{
  "model": "image VAE",
  "dataset": "abstract colour fields from 500 small random pattern networks",
  "train_examples": 101725,
  "image_size": 32,
  "crop_scale_min": 1,
  "horizontal_flip": false,
  "bottleneck": "kl",
  "downsampling_factor": 4,
  "encoder_arch": "pvt",
  "encoder_norm": "layernorm",
  "encoder_norm_position": "sandwich",
  "encoder_activation": "gelu",
  "encoder_mlp_ratio": 2,
  "encoder_head_dim": 32,
  "encoder_fused_qkv": false,
  "encoder_qk_norm": false,
  "encoder_parallel_block": false,
  "encoder_inner_norm": false,
  "encoder_moe": "soft",
  "encoder_num_experts": 32,
  "encoder_moe_every": 2,
  "encoder_expert_mlp_ratio": 1,
  "encoder_slots_per_expert": 2,
  "encoder_shared_expert": false,
  "encoder_patch_size": [2, 2],
  "encoder_depths": [5, 5],
  "encoder_widths": [64, 128],
  "loss": "l1",
  "latent_channels": 8,
  "decoder_norm": "layernorm",
  "decoder_activation": "silu",
  "decoder_channel_attention": "se",
  "decoder_widths": [32, 64, 64],
  "decoder_blocks_per_level": 2,
  "decoder_block": "basic",
  "decoder_attention": false,
  "decoder_upsampling": "nearest_conv",
  "kl_weight": 0.001,
  "residual_init": "scaled_by_depth",
  "optimizer": "soap",
  "beta2": 0.99,
  "lr": 0.0025,
  "beta1": 0.95,
  "shampoo_beta": 0.99,
  "eps": 1e-08,
  "precondition_frequency": 16,
  "max_precond_dim": 1024,
  "one_sided": false,
  "adamw_lr_other_params": 0.0016,
  "grad_clip": 1.0,
  "steps": 13100,
  "batch_size": 256,
  "epochs": 33.0,
  "lr_schedule": "cosine_restarts",
  "final_lr_fraction": 0.01,
  "warmup_steps": 650,
  "weight_decay": 0.1,
  "adamw_weight_decay_other_params": 0
}
Rows from block 3 of the encoder of a small image VAE, named by matrix and row number. Rows with one number within an expert belong to one neuron, the router's apart. Each number is 128 + 32 x the weight over its row's rms, rounded and kept within 0 to 255. All counts start at 0. Numbers have three digits each. After the name is the row's rms in percent of the matrix's.
After each expert's rows are labels from the 100 images, of 14848, where the router gives the expert most weight on average: "colour at peak" is the nearest of a few named colours to the mean colour under the peak; "top examples" is what is common among them. Only what is clearly more common there than usual is listed. The data: abstract colour fields from 500 small random pattern networks.
# router: slot weights (encoder.blocks.3.mlp.router.weight, 64x64, trained with AdamW), inputs 0-63
# up: expert up (encoder.blocks.3.mlp.up, 32x64x64), inputs 0-63
# down: expert down (encoder.blocks.3.mlp.down, 32x64x64, transposed), outputs 0-63

# expert 15
router.30 108:168148173150095079141106164145140155197103099130070167106160132126164109101141168126140100112122131144127113130229158063140114143155142116135109108095113111168161120138088135202136080084164161
router.31 099:079079103123091188148095101061094070093147101182131153120165145083085113155118117172119167180145158112152160151073069174108156136159102167162177093132147137146132140138134120141134157129158107
up.0 073:145102103105148116134124120102084133122143165086106158160082114157098126181124188159112140135141058118162106168170053172162116138134161088172103140156161203116130112140095166093120188110109166
down.0 068:157109140146083109126093152143091131150118124109111129086247104144183161118149072099136163130124107135133134098089157106169157101160112168058098101097070145130099179158142104107160087119116112
colour at peak: pink
top examples: bright; smooth

# expert 2
router.4 111:207157101128169109121131126121105214107102082098070132073147115094160128125101123103184137087150115115101093143152161136179058144110153104056111139129174119133113179153107138138146130090120108
router.5 074:097105087131154162142138089142145036075141105077129116153158171153093155119156107136088160140107155137203187065104139124123118142140136138166166173127110156117139092123167127128127186196101116
up.0 095:124135115168160127157097162099117133163137130085123157167140099145142181164146165114138141154152124125103164088133194119206116144160051139119158094150074091110079142167134086107161094200134090
down.0 082:133135116170169167166192138170186120118114110163105109075154134079120074096089123150131105153099118108136109164132087136128165092120185098178076162132101161165197154140161129144118132100098189
colour at peak: green
top examples: mostly green; smooth; dark

# expert 7
router.14 095:167145168113149164128191183110145144161088118093072133100193094143078120154108202069116135145135108157110082137143148103162099119064130130120095119180156094129160119094088105136132127143164180
router.15 080:137141087081195137063091133089132117175107123134087103099157101174150105183125146100096163164134137146194128165073138153176119132076142121129173123138165130160169161161119094082165178137144138
up.0 128:061126062106113118148072095108129097136160141129141036129127193146135112120131125129074126103143083144118165116146138120166132122166128093139156131187110194082113061105159127123201139127125122
down.0 104:140172165092113124124197131141095141167065131092077179089110077124159106153116123181124142184125126088121111129084140094066131143117171148116125129139102092139113201102112107144053139155139086
colour at peak: yellow
top examples: mostly green; bright; smooth

# expert 23
router.46 072:142094091110133141130080103120095083162165119171161149132096134120145122156166116140193138054097094131060105144164098167073124090136143106088157185135145144168172096131151129108088184181146113
router.47 076:117076105132137129100112111156180104110171128123101140071178128089109185078124178122183108068105123195089150118102140113089107128137096113079116162098130144131170072110131125172135181096129070
up.0 112:158165093095131206184105152142039117089171092109108143102077144121087091126148095142095121099104158115101079074100105172122107162149125113090148085104128086172072132128105144127122130125131165
down.0 090:138110106113136035109071095163161087152115176135207113171140122139171218146185142095154162144142162119153145151130122119181120118153109142129146125109155127071124152166123089081110148122135136
colour at peak: purple
top examples: mostly blue; dark; smooth

# expert 5
router.10 083:096149118148155148168120163127144144086145091133116137142125164148065105100098149137163128119158166178147115163200081108214075174114121169155155136097136165114080114134147174141119170163065107
router.11 077:201095160111150169118119168122135094173143122145084115091167142155077095056105174163159153148086135119128139120109156115223110113098152144169163163148148114157127115129105114109074129154065127
up.3 092:111128156120085140134207138076170102143153156132120116137103138146135085135106145064071113148148153083167173102093113158170137126167076125088105114124215106090166144108105160123181171142106151
down.3 092:150112094185153093113137096166131109110121099148132121124186052126105123114144082194156127145159098069121052161113195144120122120110138156187133156135123134127089178085156107094100089119136079
colour at peak: grey; cyan
top examples: smooth; bright

# expert 13
router.26 083:125094175148146176150075129129134140109097128139195153148112106146161103099151165155103113066094107088172109120120101107176197115132099099115144164100062164083205158086149145134160145135099109
router.27 091:082095115101135129107089089089130088081153185141149171165112149151114132111098092126119148052085140113136146076123076089200185168114144134143180113177155174112147147093134138086116144151092114
up.0 098:081127131173179154103101109123081139113150185136084163126088114138110158152140133126092110053068146119122180076124123151084139125160149110116152095127162105186136133164124168191093062170149119
down.0 089:160082143105134099146094134156168170159166089129152130084127135098124126083159133098218140172092137179153147154173103126138090132085149155157071100131096122084148088104126070098169130091085163
colour at peak: blue; purple
top examples: fine detail; mostly blue

# expert 31
router.62 084:148140166069147151084149078154115164073118064136137102099138077111148132155155105161179085080152157128071121112109154114128119134136161082205160124129180158125167139161170142086089153138125092
router.63 082:159081132119137106144157085183119153114110111144178124163143086211128102159112147155086113131112178178099157143086156132195122172123089128195106172138179184139084107134092145117119117106143152
up.0 101:131128110106136111142178141154180152096133155097139185141146107198122091105130148137159179097111145132182141090120131137092048142125155174107108148121164107104134191148053170191167122125091110
down.0 109:081093177104121156143123101114096141120157105113110102133117093075110119136144182064107094129142097106141100116188118132186155116129098081123158058083109187138116076109121082068081154108157162
colour at peak: red
top examples: mostly red; smooth; dark

# expert 21
router.42 117:134105129147150128157154097117116179147055104097208141194116149169187062188101168154146116149154144058137124172143162109069117131133117080136150106139126149120136086144108088129129134092129135
router.43 113:084088160154132156130140122123099143148062087132209184164096129175163079173072148134154124145151149077132144137104190137087109116144112095144190116114092148133160094151142098122141167106086163
up.0 104:096103109131109101168086151176185112150149125161071109132137158135142152137171132163084135163136090148073056120054080133112149077119114128035116093127143133133112158139135157133167090166150128
down.0 116:105195172132156175144090146115145169178110083142079141076136091143139063144161080122171109091046114136162197125122104154131103135138162132156103147111084157130127139114111136174112073103137120
colour at peak: orange
top examples: mostly red; bright

# expert 11
router.22 097:183138127071201160119087120199121117156134143130115164076151164091123161113131095109127110072140122171075162141098116107063151114137151072136107137138160174168131050145135130154135131155093131
router.23 095:088109120091141107119188122092120150098099104112105081128117084170159166124117094157111156194145146160132172137158128172187120144148151157126162134046150110125098190154092142076121074117082166
up.0 101:129078128088185110106138136134118143086084162122153132102138165054092099131168117122124134097147081146102163099123165097063095180099102076131188117075166168151094128157084112140136164159158097
down.0 085:157109137188037124170162174110142132164163122104152104125109066154145146094145146136092123151066182089168124115144138130139128054155120121167081115181093131166138125125108141118097148137117197
colour at peak: green
top examples: mostly green

# expert 9
router.18 090:183114129117184156129117149134160107130155083113095104082143154117108145134163186112173097098138123173049138165178192129099114144065106100083109153149150112175118156131147074186160106115132113
router.19 094:123116108115119176098096093168176063096121184124127090151120161133057135112110127108117097040105105115091146112140160121087154120082104141100149110190151127159129095139178132106154162181089171
up.3 109:068146125119147161167097185099144113123123158166104131128095101119084237132149133172142149155069104097155154116109130157113093131136190122116099065142113134126111159201148155161147120117146174
down.3 112:172122164175129078096156128150159141177147117145057167128182164155131058131133138102147137103184122128115102135113085096197084116116087116156085094117129167127167115134099112119100171124081067
colour at peak: green
top examples: mostly green; smooth

# expert 0
router.0 122:167127112132120118107105123128135081141158100159142155147142130122135160144141113121153080161121077130134141127079142047062214114157103036103147132123126184151113063162162139135147097098142081
router.1 099:112185141110135140180203143104088158120165168146114080089144111078056122086161197160119114100181158141167103175149105157160148107121118145139113112102134075126106128138063126105128129105146169
up.0 118:140146149061124125121147144126148187182089120160133145063120158133165161134149229068135140187140104140111150150073111076132131100080123115138151147166085153114155115113134144092150085120173152
down.0 109:074104142160136114111135116101125148147133169164144137185173162082114117112123117126086064082080142067127058121148151140102175183141121139185123162135140109114138120142153090225133155141088113
colour at peak: purple; red
top examples: mostly red

# expert 14
router.28 081:193131157145119128136155166110072142112107131166097145114119188139116125062110187099159126126094124141128070072145109140141155105095152105095181169102125193093117094151091104068091082109091118
router.29 100:116158100139079109132079091179141122090187116189143154165120161133127112120149177104086166129088111114156151101081078142078203116155149161146099108113086140117153139130173157112130062093166154
up.0 072:098113128150140153137125130091174161171126146156093130133172149107171073036136151135154129122154072124110175091151154136196138138063211091122157108128122110127167142160188142115119134156098119
down.0 070:114124178103143114146127100138124098151150140152198156184108083129112178210125164114119161138099140143136100178135109141098128173201052133173107106129106187146112104137152147138144106143191165
colour at peak: blue
top examples: mostly blue; smooth; dark

# expert 25
router.50 123:087183118143114109142204113133087147109090187125123101126173073141120117163095146083138134186114148121183090167129133139151064156087143152161144128168092091084113154143095087104121146121110196
router.51 068:092092100100132142104099167193131075101161103135100155095077114145190168131176084121148139132115135163122128122167192150198147111143121146132144162142112185155186114103107158149133092139096058
up.3 103:184165167143074149123114142150109138102191140181135119116121120092131091122150161123157102085164160106071088100148168126087098131155145100087128105097179126101173109119085053165107088106075157
down.3 134:107133051090092149141109078123093102062081160158166051123062157145164159139103115149129105107144106080152138135129059170116150143135123096132146111177076161102122119110113121166122085155116147
colour at peak: cyan; yellow
top examples: mostly green; bright; smooth

# expert 18
router.36 076:069086080157109146077155129093155142161125145130183123136123142110169175108195109144104101136117118144134132078122129168063160083092093106140117180153167151112069089135135134166172118190091114
router.37 071:118100109097149077149195095125165137119171077136185070093177104120093112062137071119170164127170117172151160092147109115176100113141117135096073182094138094117130142121127092117099113160120116
up.0 097:108145085156064173135083118171173127078130142160103117120042152105104101118159182082139126098120139122161063113112124139159152133160161154088138113158092178154107146161117118099085103135155061
down.0 093:178133180099155095128112168107098154181169193084158192153184115139130146178124101149103171122121136086080147114127115145144142102106112118124085170082155146198137094158153162124140155158087162
colour at peak: blue
top examples: mostly blue; smooth; dark

# expert 19
router.38 090:094128121122143172146107145148167154097156127122157150139162131141062160142153147135044149124096161097159160067140084085101120161139134144207134099092063103081138109183151104145104138105081163
router.39 088:160111159133116184089076111160140151121113122179132122115165160206102116111101170118123168096078162154152149075128145101142159133124135162203195092067133102099171116137120084118080147110135140
up.0 110:053126107129105147122066080136132141133142132193146108146128145121142058116064104071136136157158145150119035055093096155132070094150123101150121125127096151140136132106136135175130102159145106
down.0 102:169071186150126106143150174089174124119143130102115131116173127110073154122103169123099107125070123104140178165179166130110200104135146149107098134104149117161123110153149174063070180099137168
colour at peak: pink
top examples: bright; smooth; mostly blue

# expert 22
router.44 108:082117117143071116147152114180082136114140145107154124203115125173118114100127146137071161106137101094149098088121090116134156098113153165175176062133080163040132119116166166150120087096108113
router.45 133:111161124142087140154173148137117184136095168124155108188118096174121107163071101070097154175109117144215068167091078164141098151136159142153126088127099124096141154116166118149129114138170170
up.3 127:149117106141165160134089145071099095105091150174130123131168092086115112114132138125096151099145147146142103097054182106115193086140114150106092133148120108062161159125028151146147137076144098
down.3 115:131116126090189150102121120154176146156179115096109154092123112123117056113071151113153120127095091125134121116101120151142083154080115092161088176116158104198111152122183044153127087159089114
colour at peak: cyan
top examples: bright; smooth